{
  "arch": "dit",
  "model": "image diffusion model",
  "dataset": "rendered dice on a table",
  "train_examples": 72500,
  "image_size": 48,
  "horizontal_flip": true,
  "conditioning": "none",
  "objective": "v",
  "cond_dim": 128,
  "norm": "layernorm_no_bias",
  "activation": "gelu",
  "mlp_ratio": 3,
  "head_dim": 64,
  "fused_qkv": true,
  "qk_norm": false,
  "inner_norm": false,
  "moe": "expert_choice",
  "num_experts": 8,
  "moe_every": 2,
  "expert_mlp_ratio": 0.25,
  "experts_per_token": 1,
  "shared_expert": false,
  "patch_size": [8, 8],
  "layers": 12,
  "width": 192,
  "positions": "rope",
  "optimizer": "soap",
  "beta2": 0.999,
  "lr": 0.0034,
  "beta1": 0.95,
  "shampoo_beta": 0.999,
  "eps": 1e-08,
  "precondition_frequency": 50,
  "max_precond_dim": 1024,
  "one_sided": true,
  "adamw_lr_other_params": 0.0021,
  "gradient_centralization": true,
  "steps": 10400,
  "batch_size": 64,
  "epochs": 9.2,
  "lr_schedule": "cosine",
  "final_lr_fraction": 0.05,
  "warmup_steps": 1040,
  "weight_decay": 0.04,
  "adamw_weight_decay_other_params": 0.05
}
Rows from block 9 of a small image diffusion model, named by matrix and row number. Rows with one number within an expert belong to one neuron, the router's apart. Each number is 500 + 25 x the weight over its row's rms, rounded and kept within 0 to 999. All counts start at 0. Numbers have three digits each.
Before each expert's rows are labels from the 100 images, of 14976 (inputs lightly noised), where the router gives the expert most weight on average: "top examples" is what is common among them. Only what is clearly more common there than usual is listed. The data: rendered dice on a table.
# router: router (model.blocks.9.mlp.router.weight, 8x192, trained with AdamW), inputs 39-77
# up: expert up (model.blocks.9.mlp.up, 8x48x192), inputs 39-77
# down: expert down (model.blocks.9.mlp.down, 8x192x48, transposed), outputs 39-77

# expert 5
top examples: dice: three; white die
router.5:509504498489487496522534497537504481477476497554476503452525519503504496460511433500532482514518494486539539466516509
up.0:493462519500521502498492500509503493551511515446516455500503458488546521502487495510470491534468507485481515471501472
down.0:497489516494509515485516550490533504497498492514465485516483521527512498518547506517470461510490519466480470556516461
up.1:487510555506476537506475513490534489473484482469530545506529543514478504494506554521552501543518485492482452542497481
down.1:548501533483507508530474507505523540464510547481528484473502470487514504515526456515472554504541496509540514529497507
up.2:473504502480500450493495493520475491518515499501480516476495483467524479524498503440485527527466500499526529509456467
down.2:472510464504503494515552536542495496485474499542520516464480547529529534513496463537484545515480492489500523501472526
up.3:530485468510474523527480507477489511535501482496524538544491519515488517524520514481502474492497504510467470448534522
down.3:500497472488494504514498477527494494442488483492512514473504475480477497466489476518525526517488517500515490477484538
up.4:448525511507505512519518483494485504528471511478532461498493532510515496499505514527499531510496495452512507519486507
down.4:513482488463435496519505506522525474498496533512503502485502463490481550496523488503503468499482519506491494468497551
up.5:540496474510504498536494513496490473533541537542530502523504533519548518515496496479510485482530498486510536474546554
down.5:511509491460524496513510497499480532489491473484498485513509526452508476483436499510555444520470421503524504452523430
up.6:490519520490543492462525504514492469487473534530514517508495489480523481492490520516473505524474489480523515487551495
down.6:520532479477523488521520491494463514455491470473478504496502532500442535462493487500528478502490502487454473480528481
up.7:453486486534504469483472494480463497480524497470544476496505522499498481541491546515473509490449513473466501541472500
down.7:504465526530497509521503489473496479483490500500511476508510506541536490546501492478462532471485527520489496552482473
up.8:464473510477482487516501506509483482533501535498479506491518503485508480511473476501516517506484526527525528472477541
down.8:495524544443490530525460517525493486512525520475522503472491504491507506504514536507508493508506499484523510483463533
up.9:476530485506535490510486490545510493582527523510487504501472502457492487484453518487482579475487514505511522525506520
down.9:473492523526504476512507473497480506504492504533502497545515495482482476515499500499473513470498548504528522571531533
up.10:497476468529482497487513501459491485474514500498522493527457503505519480516475527489481436476497535501502489489491523
down.10:464498519491501494473511522507524550486505490477518488473520502500491500506531522518496548527501475498534512471488517
up.11:517505510496472475527503483507495465501528482497487502427513503512483526490489452495474523505495505513505484516479517
down.11:504500524514525469460466516480483511564504501522476526558524510482518461526487474467472445520531531493474474491530479
up.12:491504470508498498510467450490462505490483506494534512486456518475534529502546510527470464493423478472514508521488479
down.12:513486488517524469511501471501483520485497453464482455533506507512451539475509505498507496496467500466515496529532492
up.13:464507520504526480493514487481478508484536514496538457512457523492483509542492527512485510483487513480477501538505492
down.13:538458513537462516479499473470499477488467532519502502507515477513518522556502444475473527495502518543488482524482498
up.14:509504491532551482494498505523508489444512504526511460501487505503509472490524517500514417471490497499492518584544467
down.14:477517498490510506486511458524500488475488471502536481448502490489486509506507472494468552513486483531484503431473574
up.15:465487512531478470444521505531491518518504502484512509466484500500482566470493477491508480477495527473481488536466537
down.15:504508458535539487478523515521481484473481531508484483484498505492493518478511515523504506500497518477484508534500582
up.16:494473496486504507509507510510523520525519540504477508488494514510515495527469497493485545502502519522535523442455547
down.16:514521523463490529528518495511500499487489554486571478463493507473524508502509538491469530511515486519529522421433507
up.17:547444485513524504496511513477513520511497506470509516535480477507463512530501584523520516517489502517495479493524419
down.17:527484520527503493503500509512484478532508475514486551503476488506488557489472499484489505472457523500471476492506539
up.18:488498467549504564504472521475479500473549461498528472488447523515458490510501510494453528520512526491499521483486437
down.18:462503504496513530444508494497469481539487533503502464528482494500511488527513487488506502516513483503489520528487522
up.19:502494487510536458515516507495480507520489526496499473525499451498507524532503545484500506460495515544469477531499439
down.19:496493494503510531486489526501520505537487511512514557496502501486536483533480471503489476514524500459448469497497493
up.20:492485493469494517471479510510485500472519504504504492550509498486505456493496494518506465477494508478555502494517518
down.20:487488512499509513518490514489518487517495506505506518487509540466527509524455477494475558478511503521486460533486467
up.21:469522506518493511485479477517511469489504488504544453519481501491471502472477473530458463461482523484477524485530530
down.21:506494500527539507485532528518497498450505502511497491467505564506508506493533497503515443549520463510513520425512458
up.22:512490485438481516508534505514469478489486484545474524475518503500496493509502491529535509505531496529530509504533469
down.22:521506474500481492530464503508504489581494483491512532506487454492469470479500504500477476498495482518529490445525458
up.23:506482466490461451540493530473492520436528496489478531498533526512517526538491544460480451490466486515531504513490467
down.23:471492476533472481491491518495505532438515495527489534474518474497466499502520516498522531473505547500512500517474534
up.24:515522516465482518491485476522484466498496531526509517548474503481483490476509479503507499517507511501535522519529546
down.24:515504525535489525520507493477489498543508485515491492504508473515507488527495498484454551464507521501449468510479471
up.25:517495491545451452496514489489503512538516509513504463486509555477495481518457473438465529509513493520485501510496533
down.25:515474521471523499520504512494526501517505520494504520511518559501539504506494474503512494508511498514488516553507423
up.26:557461463525570509486530492460494501502477518462474476501459505509510461523477500511496492460498489515546495535499479
down.26:448525503534523527498503501494495491498526488504504504510508502516523460520437478511498531506493448471489480517523461
up.27:502471495525528489521486505484485479509536472478522474500489491530489508520519516516463504481512512468486505496474532
down.27:485525474481513484510506504499492521534498508508505496505488521500481494477540520519514467517484504500493537460516496
up.28:534519480523507473530481503450497481490503496471482480522494488490554438500524500456480498491548485451514534488477511
down.28:515480497512512484491503489499500509458521460491471483531520529545462468514497477508528484548488521453479529546526498
up.29:469481493484490496498510497464501524454514513507508507514493522474448457483476495525532504496511517554511503526481507
down.29:494492521510515499466490501479484503512528491475508489510485516536476441492488535501503519490465485513520532512499501
up.30:540505489494522503473519519526521489531488511528526528524477480490537503521502495495535464504502491527486502556493572
down.30:496494505524507496509500515469525455449500513530500471513486503516527503532497491522477480498533467525500495541496427
up.31:530488520505514541466494464471491522523527524462515487542451486492494491515496551512469491515483517536487498546524495
down.31:526507508488527491508541517468502522597491470490491485514450479491480543492487495489526446509501472505467526531507493
up.32:491481511545487517473515487555471474473497498510488492469492517507492540505536462520518430514467520478494516505468499
down.32:543483486500473477512492496511507490511496460503482505532507478487479527464455499482533464508498506492512487488510551
up.33:461510482444490475546476495521462491515510504515508496497496533501449468491475523462523527496517515502490504550526507
down.33:522486487473488489522499505501479491423527495482471498490492509538465513463499511517521515503472520484505516578496499

# expert 0
top examples: teal die; green die
router.0:480503469500508505513460503472506552473499453468486500513491520497456466484498520496502507508505508517488480444486455
up.0:481483526463521482542531511573498499535493518511550470457500492471499513505462491484472474487500528471479531502548461
down.0:471501535535517479462516516429498472505486491503575523547505510479496503486473464521519558508511465532540489515429539
up.1:499559495509449479511443484500555492455511459473502474522522498536451506491487462500481559470487510469528519472495514
down.1:528456486501535475480546470504551500475492556478488536462527465549542486510474477503507466543488476523469502488507477
up.2:464494503509468485461501516493502494475547466468552480497522531500470504490506461503473534499553478479487524452496528
down.2:470484483492523500526483537517513497505461513480522514514531554494512493522501464510514537503546503533503472536490496
up.3:522512465510489478481497486504505508479504518492494511495520503508510506537516523483498502475494472508498524547500515
down.3:508490477510504517465503546494524512514493487484505512508478497512504499496446502485509511536496520543477509464507494
up.4:517499531528476516492515497478514511483488496532505473485463512490493502503524485476495554577501472511496555472504490
down.4:524507522473501529507458501543513467479522503509523525505467499493497500508510515517501483424511531475535462498496499
up.5:490481507496515508494500485443459525470485517500487555499499502524502472517519472501520467472494515512505539498468491
down.5:495514501503499517516520486564472457481517511488487463486502498518505540482528471498464528525505475486504489476548513
up.6:486495512497509442488516450544467511514519513564507483495556456487496503463516493501531473488486487546513507498507485
down.6:477488526472509450537507480464474469497479486552515526484542470485522503529520491504477504527494507445488516453491472
up.7:495543468507490489457495483521438486521472507497462537485501547519518507469543491515518536561517558521485500484492460
down.7:507457488507532469532514474481450509525517482497463463530503548505470487547513463479489459448503449467499500505505538
up.8:458470494483496459474486492519463471466513468473514529496518497530470477526526501554510557523504488488475491469480516
down.8:446529492545479464519515501467464519474488535489507477524503492524515523479519530451489477474501510513527511501529464
up.9:499519479507478495537468470518537504482485516535464486520515465512487475481519506482527500511528483531531517475491501
down.9:502485477507501505474536467487544494497514489541462523459499465508506540512531506534475514479505492466485497500528521
up.10:498450541492508477475523464460498517484469512480559498512548484488473510531512498512508528493528470534446508492522505
down.10:505538524484520493492476477538524470509539480489550505509540486495514452488496518507478457502527506477565501484459491
up.11:494470522507500449515512468477483450482507513498487496499512491519442508497464497549537477486485494481483494483502523
down.11:514544515482497445484507464518494541503484517486506510512488497515555487495465482472475513517476490506525519498502500
up.12:515500516519497493474511508490507459485528528507491515512532493524532532522508514480499483503504507492512521518516538
down.12:497513486546537485483476514504488507537485474517466483518493502489483513492475494510525487495491512500463499505498510
up.13:461466483470503514505503515514470463500504547528504547473502534510545509456485493499494495504452510469519469488505471
down.13:482514474544503531499508527501485531498504492499494468512491496511460494547487520493473521493452495516479558484506551
up.14:495532488465564486513533485550509472471527554549508482482516514504490519482490484492500459492491502450499504493533507
down.14:517451465555434494499494499465531510470481476525518521522506499511503483511519496515514512508506502560513513490462512
up.15:520452513490480528461505505496478442526504511558454475470496490568489530522532503500491546529481451488506513467492498
down.15:517530537510508517544516502499478530529495491555471508532497479566509466491482512489527468474478544522496495522485453
up.16:495537563494502491462532465519494471513544522533511517473506543478520507495514474487473521487490530482510507478512468
down.16:492466540498502504533465474486486501542477486518507489507533525479488500506497492509503515541501474504491505489472507
up.17:518479497522495482488532537521488458449502548514494495475505504502512515530509494514503433493486515509497540502491495
down.17:511482516514508491506496528488493492480472521505518497511493499504503490504508513496503502487491510534508509584489463
up.18:498500551489538493498511539544482448519496531540443500516469493449519505474514501466479524485501530501480507486478511
down.18:512504543498444508516512546446498558501503480535456508478470495453495485538504503539532469526503495492517505490516480
up.19:453544515503481503511525517482450521489501527485482542520499517489510494496504516547513491498519538475486504473478492
down.19:432466511483517520502471524516461473488488477483529465457498527487512509497497520448492510494498460515528503512520511
up.20:488535456539489507491488520493484470484506479417490530488507528520479504501535509510512564486490539495477487466483487
down.20:500471476439501510512500520520498514474483524420496482527509519505526494501495527502505461535479460504515518526513501
up.21:480508518501533462513542483517532449503478511525504479473504450496494543513500484503481513502503503556512531480500483
down.21:476467508500485451468479494496532542480524493502503508501493449490490461475478457499531503516512494455471498528502451
up.22:549519444526513501502508468507539461517517512499466510496503476484512553468477523528501499485455435549529509483477497
down.22:564455466446496484512535490473538532495466495477509481487501499492490443558448508458501499522455575466467516484506474
up.23:470521518513492493498474490488522496418486526525491488502543498485456504456441492505528472523489470480518547482542545
down.23:476503519491502509518526501499516478422520481514496508511527489482521503544465504508470519477483518501495457509445461
up.24:489509480528481512498483513510495524516489497478520554478483519531500501473529488482489508492513467517503440479520535
down.24:498511488486503528494502517493497462528506491485515458527480505521482497513504517517530479500500538466501559487482461
up.25:503481536487489480478524509512444519491493517517456513498497473482502485523508522471485481529539464474527504486497491
down.25:504514537529504473540490508484454478481498498502468491498495468484516543465501525536507509467531545506498507487509522
up.26:535512494484478507513497501486484477516477499499451521486543484502528499515549514516512500472520457501553553477505504
down.26:537486497501530517501529493488493525499523548499488484529543499499471491477555495479481522526530504498465449510471477
up.27:488477482517505478486528483510485472495478550531494506488514507488524484523513501508481458480503490496507513520526513
down.27:501463482497499528512504553522508455510498496496501512542498497506524511496523511493520441505487520531508523445526500
up.28:471478478484512525501516530468496517532445503511484478484495519514496452498566521471529529493572513473495485477484454
down.28:453517478525500509485487540540510467518550519508521521513483507503502543519536513536486484535569507523495537512519531
up.29:509494526510499534504484494460480504531485513474515488502465488525491551477581463483518507505511526478499498489474491
down.29:514509524498507525492518495539498499501500475478536514481475482498510452527532438524503526505506495516477509471538479
up.30:502487485495519532503504493505497481538488508519473491481502515494507478497565517487528546520526533486486559470486463
down.30:498541490489477502500512472495503512483474506505514487514506498497513504483501503498498495517495502492499457547516505
up.31:514492534514516526494521463507505499537489499518489482499521497470461506500530511534494519506496539500475528491503467
down.31:519483538484489508513504475494505503534495531514497502517515481469534463523511482470513487526488452506517479515480524
up.32:485494505497566480539576447503533485509513545495490472505501469465488527468464504492472488514468496528538512480482508
down.32:494530489475466495487450463523517497496487495477500537452494473475523463523486500520506492487481490459479512499523486
up.33:462432513513505506538514518548455464500500517516499528486516500511514517475474492497479449485458531493506543490506472
down.33:470560510465506526467514526476471530511512533491494478513500501508498475534489521500521567503464471510503481562499565

# expert 4
top examples: dice: one; total: 1
router.4:501519491502495481469489494487515505464509481485514497514481489514529482517491510468478489499481518514493511501503508
up.0:504479502510469476470486532547491504543479496499501501525476531489463535486454487483457517501517520499500487537529523
down.0:484518491522501488514503514465508491520511536494485513489489499479527471503479516502532467486492482490508517509480550
up.1:498501545507471547559490524502493467495522512541572531493469504496509538465518460510511520533523521466499526478469533
down.1:503496519473535562444511530500504516503498517545583455469479480502478467524495479497482467466532496493498490479530501
up.2:462503511479464498467468516501506529499542482495528492529466555477482482502456461495505516515508539502480492462498561
down.2:556499484504473527494480487500516493470496501495501489479461425488478506496528519535495552493491512509520479470494565
up.3:517463508532533490466548499481468480526473571520466503505531465517516505502480485480516502495493507494492534462490540
down.3:458476481500525503491522500498491490439500542509526497484481544531569511523528508499474510473496482516517512445467568
up.4:477518535498464494480525512509481489539519523471534518513487501495462493502488493521473575505509517479488506476469531
down.4:513489485511515505497496520515543502514453527506522514482470493531507519494514506514517534507511484536490499455504523
up.5:486525533470499488502518472478507480523516516490523499480512474490488548489563489499502542532484482492477514492484461
down.5:512511507484501479466493503517520491528465484497483497507522508503500489488499492526515519525489497513481496482543430
up.6:456474535480492484511528477499479496529462544487536514479528506479504517499509517520508572529506495514434517519507525
down.6:471542511493511469498477486528492479464561472506509490505498488498504462492507535496463471487503509474565498487478517
up.7:469484523484484502544493515497483505532487521495508486493518501509484492461499498515487540493528480498524510549513472
down.7:470516504524522496495503501502491497512499496499490492502503539490523520484485492512502472509498501479502499443503508
up.8:478498516478524498476525483507499475533495512525512478483511505507453489477492489484523540518516513499516524562497558
down.8:491503510521507514496469501492491523511515508508487512523520505496525510537487457496442525482509500518474487563497459
up.9:479494537500501518481504504510445478525527510468550517498503524458500499532506447500462555482513515496475505484476546
down.9:536525520511471550537520518507463491524474529469570501479487453478474503456511473513540505517525510509526529474522493
up.10:480495510469482485502532488490520492564503514522497511508531527478489525480509517496521536526488480503536517474519527
down.10:537512498481460513528514515506486494459491485483508490470475466500476520481516529501497525477479477528508505485482554
up.11:464520512486469474481535508541489488546507520525485494470477522511483517450483470521494543504521520477519524528485524
down.11:515497496491515460518446518468508488495496519538501520471467455529476495512506513487458477495539491487499494473538474
up.12:487509531487487496473504489489503490514461537484533488494535528468476504486486477516447533492487492515494533501550505
down.12:464518523475508486499501478547527498513505505470525535496528556493536475489505484490545486531502496484514492473454505
up.13:499522480477500502482516487493503496558480555456504523480522506481508515500477464529497552484489503474504519553501557
down.13:513479482552512524474511499460508494524503481513470493502513486516511476551524493504475480464509501491478498501480484
up.14:509514508463517488494521497477509459538515534520494470486511457484470538484500504499532519531422513472478538475511508
down.14:475489498507485496475469533493509484535484483495476526504459478529502492485490477484502464484490529518500490447512479
up.15:451477497467505521464493522528491512509459519476494505537517519535473514494532501532484532506541517474505479495555494
down.15:500530494486494507500495501507493527515518507501499509508492500526501496499526508475495492498500482520518500475499493
up.16:506486519525465530490501481473493527536489513505492488525507544489478479510491462477512524551506485463489493523504555
down.16:498504501498462498502453491489496519472518531500496529523515454495483504512546493497485490505499512498506514493511561
up.17:491509526498502494529528500524501459454492556530476486482503506464518480502498507495513476465475505504512567499495478
down.17:473511502500500489475500509506477517448504490485488511484502511494517497500520491495510492498504486479515481514514527
up.18:483497510504530481476528500507497469512474580495473521474513485487516493519496505520479541488485487462500547501489526
down.18:479487510447477463521518491521499489494466481467482516493478528467511531466493460498519502507484503507480475450541465
up.19:532491496526553489494518518472519497491494517484508509476479476502491513506510485519515477518504457469464516491494444
down.19:459474510530532496514516497495494505463497524518508495520523539499530471524479511507479452501492507508471521535502429
up.20:420485506501485512520474524490480494522506528492498525482514556506522534499530482504534503504532508516457486511496548
down.20:530494483486502494517498494510513496458489498486515516471468508506510505485494515495523519512501522491513508529473531
up.21:499537533477494496502534479517500452516486555538495503500504501478509501452499490527497552521477471487525558503530524
down.21:506486528489460502503500484506473495515486506481503524474458492511495514491527505496498544464473518499478468455497479
up.22:468525519473491504470514506527483460536500515465504523457515518474523487520524486499459563497476505482486504512482522
down.22:451490490512488497504493531485468495510499516445491463525502489498472499448540531522536487499486498506511526486542472
up.23:506530487534473489456494506552476485510467495511536512519539505502509527492493502493491515488513535509501542516520522
down.23:520506476507518494503551509480502491469505479506487487475546501511484491488458516531505499503509470459491474548511475
up.24:463481539475491520470545466536500471511495549488496489515505519483488517463497491538477540520476486482511564534537511
down.24:535502518499461470529505502526489491483503483500514511502488529485477519456484531508492520482476524493483473496511445
up.25:523484471502498516469484521485487542523509499488483485460508502499457463514520485523487490502500508520489492551475465
down.25:508485509514505500511496501499489513476494487497512506506498504501485482509489499492507489504499496497505503575486485
up.26:490520545473498502497523471535504459534490533514482509491505538457484514484481460524503538523478492474512544530522509
down.26:510484531469481502481468525502468497537505502483487497505521496501490477497528522525491498487488473502503482518495449
up.27:513500538511528493491545491526461479565491523486507484473475487501512514484494497508490529502533521460489489533464545
down.27:487469517532471497511476519498494497490485541500508502499493481507496535501496520466501464495538473527478527516505584
up.28:477514517518473499496517471505518468525484554508489487505527539500458509502524481522507480527498503504487533508540469
down.28:528485526490504487513504497476517490534521476524484490553501496511483500537449490515506499490498499515488471505529428
up.29:518505538475503507499545497513477488518512552536486516474507485466496510461492470522550498501504507460535529543535491
down.29:491501494495523523522497511508515495548498541486506510470510522480533504489517444485460527499503490478503484501475508
up.30:478495515509475520527510525486501443491446523523480498483522479469544493486537495501517526508505520504514511559519499
down.30:465490494497507509504501543491470522496520490512478474521494530467482519506465469507540518510510452500500506524483511
up.31:470487501448505482514509493512479488524495491468473505475511506489512455480483468486478557474478481515510495533487422
down.31:510506490481540466514516486493492502484490489503492496521507528513501487486497490515512576514506491513482518540525400
up.32:502478530476499502499542467505508456519470563511489514475498505460467507457475490524506519515496469497499551528522517
down.32:519490526507477497533502493525497488527487499494505552485473506482525493504502544484489516482459508484479463507474431
up.33:484496529502500505536560483511481474495471553520508493489527520509479501470497510535487546522484492461513508482521559
down.33:502463503490444490500474471500523473529500494488509517508494476504485519515518512505530544511477495501507458462492557

# expert 6
top examples: dice: three; pink die; purple die; white die
router.6:489484492485465498508472496488504505545505478465482491439484523486485506503512433493518537499488508481513486489448525
up.0:486512522502513429490494488477527502515498495528528476498446471474454449523541481494456513511523493496485510499466501
down.0:515490512485495470525504499526533486485510539515529536482454477491544525473572463508525498505534539498513480496516481
up.1:500489509489480508508512490482473422494521540523472534516526497483472509504527522529506519491471495473478499496477529
down.1:536515507487533513498494481526460550444500509520471460427512520498519516489507528467485502510483508514504518472489501
up.2:511488479488486490487536485506490461557503485472526482488532500485511523527476477515464470511490512477455499496513518
down.2:503517470488520520527484490498500520538481548480534514460520499499509497493476447473542575475499472523544512511466477
up.3:489494524479503471468500453514492531532509506553523516502518476499534495490504514516458493507476502474522512462525498
down.3:504482510524496486526518462486490482477499476524499506500515492502467526491500534479562492483497502506480499493469553
up.4:492530559462471535474505504502498491489468516513510513546526442525462537551481504539520494507502466480472520496488523
down.4:487468539538533538518506515494507501490522477513516501455519455532534454449480495462485498490502533511521494490523469
up.5:489499500550484446501501526523487502467462531496489523523507542501486484488505518514524464504468520510533515499492498
down.5:467482469516518509499522488474490500530483511538434505501493490510494509522509464499502510491478544460508492516491494
up.6:432489469556508540481488561466530444505497531511465513472469502466470498479530503511517513524490479495542493502477539
down.6:467525461460511542521516540536514547518508490493470469500459502450526498514529511488500491486495549515485519521528476
up.7:479481542493526491482524459476520473508481528489480519493512508538487499522536496533547535510456473513502515498487526
down.7:511522533531481523501467461523509513476521473484478495481500489543513496496545515471430487487468521483495497476501516
up.8:474462526516462477489458483536487537503477506532488500483483521526489493475485493464531509487504482489544542503552460
down.8:503535517488523478513554481466483473483489492528493508516479468535532469550509522535480524493487483515484475535428558
up.9:513450539466528519448539473491483524507483497522538480580525469486456472520513540513500469487529470513469490518524496
down.9:531513532505484478507453469534510465527504477486511551537521473504514525474506501516534415522487519498522492507566500
up.10:509482500501494542466503511470462532510510518480530562466488525474500518471507484475487500471551512500495506511473487
down.10:488498491531490534545472508525482481508501487468545465516501522497512520532492496514499551511547493493518487462531544
up.11:479486489493508509497523499492508497505495541515472504497492510523514475491498448492498521521494493507517526463481530
down.11:490505488486499504480507497496490497532529522479496502468507512498492523486480484510544506511505528513504505423511498
up.12:442459466537512482507523545518480485543476524488500541466509533478541506509490515506469504475488469528472452502505520
down.12:476530466480464489486481538478474517516533470494479469518502499487464511475513547499523536515487526472506555473486494
up.13:477487502528519515478482496508528525484502493533493505488457503504494479488512493502503519541460509469463512514499526
down.13:522534513491490537488530511500506440516490526521509501486453532482490525481511530498495505464491500544522514490467495
up.14:498478497470492496474541496523482478487482482514509485484533485533506489500604512495516485526478482479503507544497449
down.14:541489469521494477477470502472488492539500449491473495536508489519470505486489513505510465494489487505484500561522471
up.15:475541509519491456525436475516513519507513466466501534471525510497488516504495500527452541485448528452508485492477494
down.15:482459531472507472477565487467513462503478571481503501488515517505515488493477529455530472500460448543497522507509494
up.16:495478493494479543504440526507533511508479542479477500517525468544476550466490490496520508481509489479498500519551515
down.16:546500505447513487465521484533538503481509529487469505495538459555452506516480488507529497490516447489470508513516479
up.17:487504477522511475538524451500490461468483505498540508517527538480466477533465520544483508504548464459536497507496468
down.17:526500475489522498460458486485541477457484496460508483505478503507545504504480496483491499547524491476468509501525469
up.18:513494509515523502477492472492508476506459487508492509503523525491522468475480502494524497499531457500524584507538493
down.18:526509501490470525493500478488531548514513524511505478527509491499475526502492517518501518481520541488484473534502566
up.19:508501479490483504517494514485504424560532578462506531488479499489480481516529502513498496480530518510479497507471539
down.19:529505481519519515480509510510498563550464439464503467489484496498523520475529503480514525521545488483539506524532514
up.20:436513482509548543489484521508520479470541536572506477473519471500454504484519454508504494501496508523515531506500542
down.20:475521483497466558499520505528481506487469466551531511540494473493528478468507473501503507506516491482500493497490503
up.21:510533491503503460488484455478504485524502532462476539451532490475498496511517486514476534431505545507519513496449481
down.21:479454490507496460499515456493506510498511484453485470506556492519528505516498499481510505568509467491477525502510500
up.22:506475537477493493473498531416446493484521496516495544494525537453483517505527512461496513487531490512489472489508501
down.22:493496477467460481474464516506475520498549516503490523514514478511524493522490503461486477481512490505489478458515534
up.23:505483490432507515517516476512544497507513528514493492476511468521510495456511486487521538525470488479513584486478507
down.23:501515489557487520478495478488546502519488457495503490508514487514493488532500502511477426466464506516496431519531494
up.24:514526501490481488493507480515469509510521493506469464476561496536506528498548506488525541470460504517482526492452510
down.24:530471496497516502516513508504497470489477545497482545455544510536492492502556511503462499530471515464493489503531497
up.25:511489537522529489472534486535514457478492530561520493495508464483541483530509477503489494506474476526527560499515488
down.25:490474509481513483459474507485514470482503488492454494505530491521481496515493551487523480508474471469503493562553477
up.26:497527500481547475535525516529500503496493492498511476437521508461475489507489506447465497460492481487497533500529541
down.26:502477500518461477473485518485515480477516528505516510555508518466544519500488526553544516526511539514494485520439471
up.27:517476543470478462520531553507512468513514537505460486509466464459528475486489481421493552472469509498487502481474534
down.27:505526540518515455478487545495502530506500479495481511466468478460473533522473489583503463520484499502520516500524485
up.28:561511533438498508535533480511452499553495502513494514503521493498505529513533502513527511506504430456515520484521456
down.28:523500488463484472481487498514466492462495452483482485482501499485483494502486549496502498492476476494490511495522483
up.29:548497501526493525460480510516458509484513514526486522510534452455546537461517498503527506469574516533536529486526526
down.29:522490486446485485548536503478490515458501524512497478484530461487456497534514534494471518517573493478457485468467496
up.30:481513496470510496488532516521476476515514511476500440492467505494514505495482474515544497502494532537464478489509530
down.30:490495494508489497504473517494485498502480504469509549482467498519493501499476499475462511501496448473527546516494481
up.31:490461538505500540471512487480494488520453529495487559526513511496478476484516476511499490463517487496482538521528507
down.31:508515515516499540505485526532481459484498457509481454489481511484498512494534479534485475543511484502521523443486533
up.32:443511493537491527481480469505509491523507482492531505501483538475462486463495489515512537525482530508498523513505576
down.32:464498485478519501482504493498510485538491532485497530511519529529540505528468452478500452471475509471488492500517429
up.33:492476529493522480503513526520458492476511525502515472500520510489506511490520513509493514493482503459480530455556430
down.33:505512531522493481488486522465469479516477467495542511497518498473484462517461503498497567519511497529501487497430464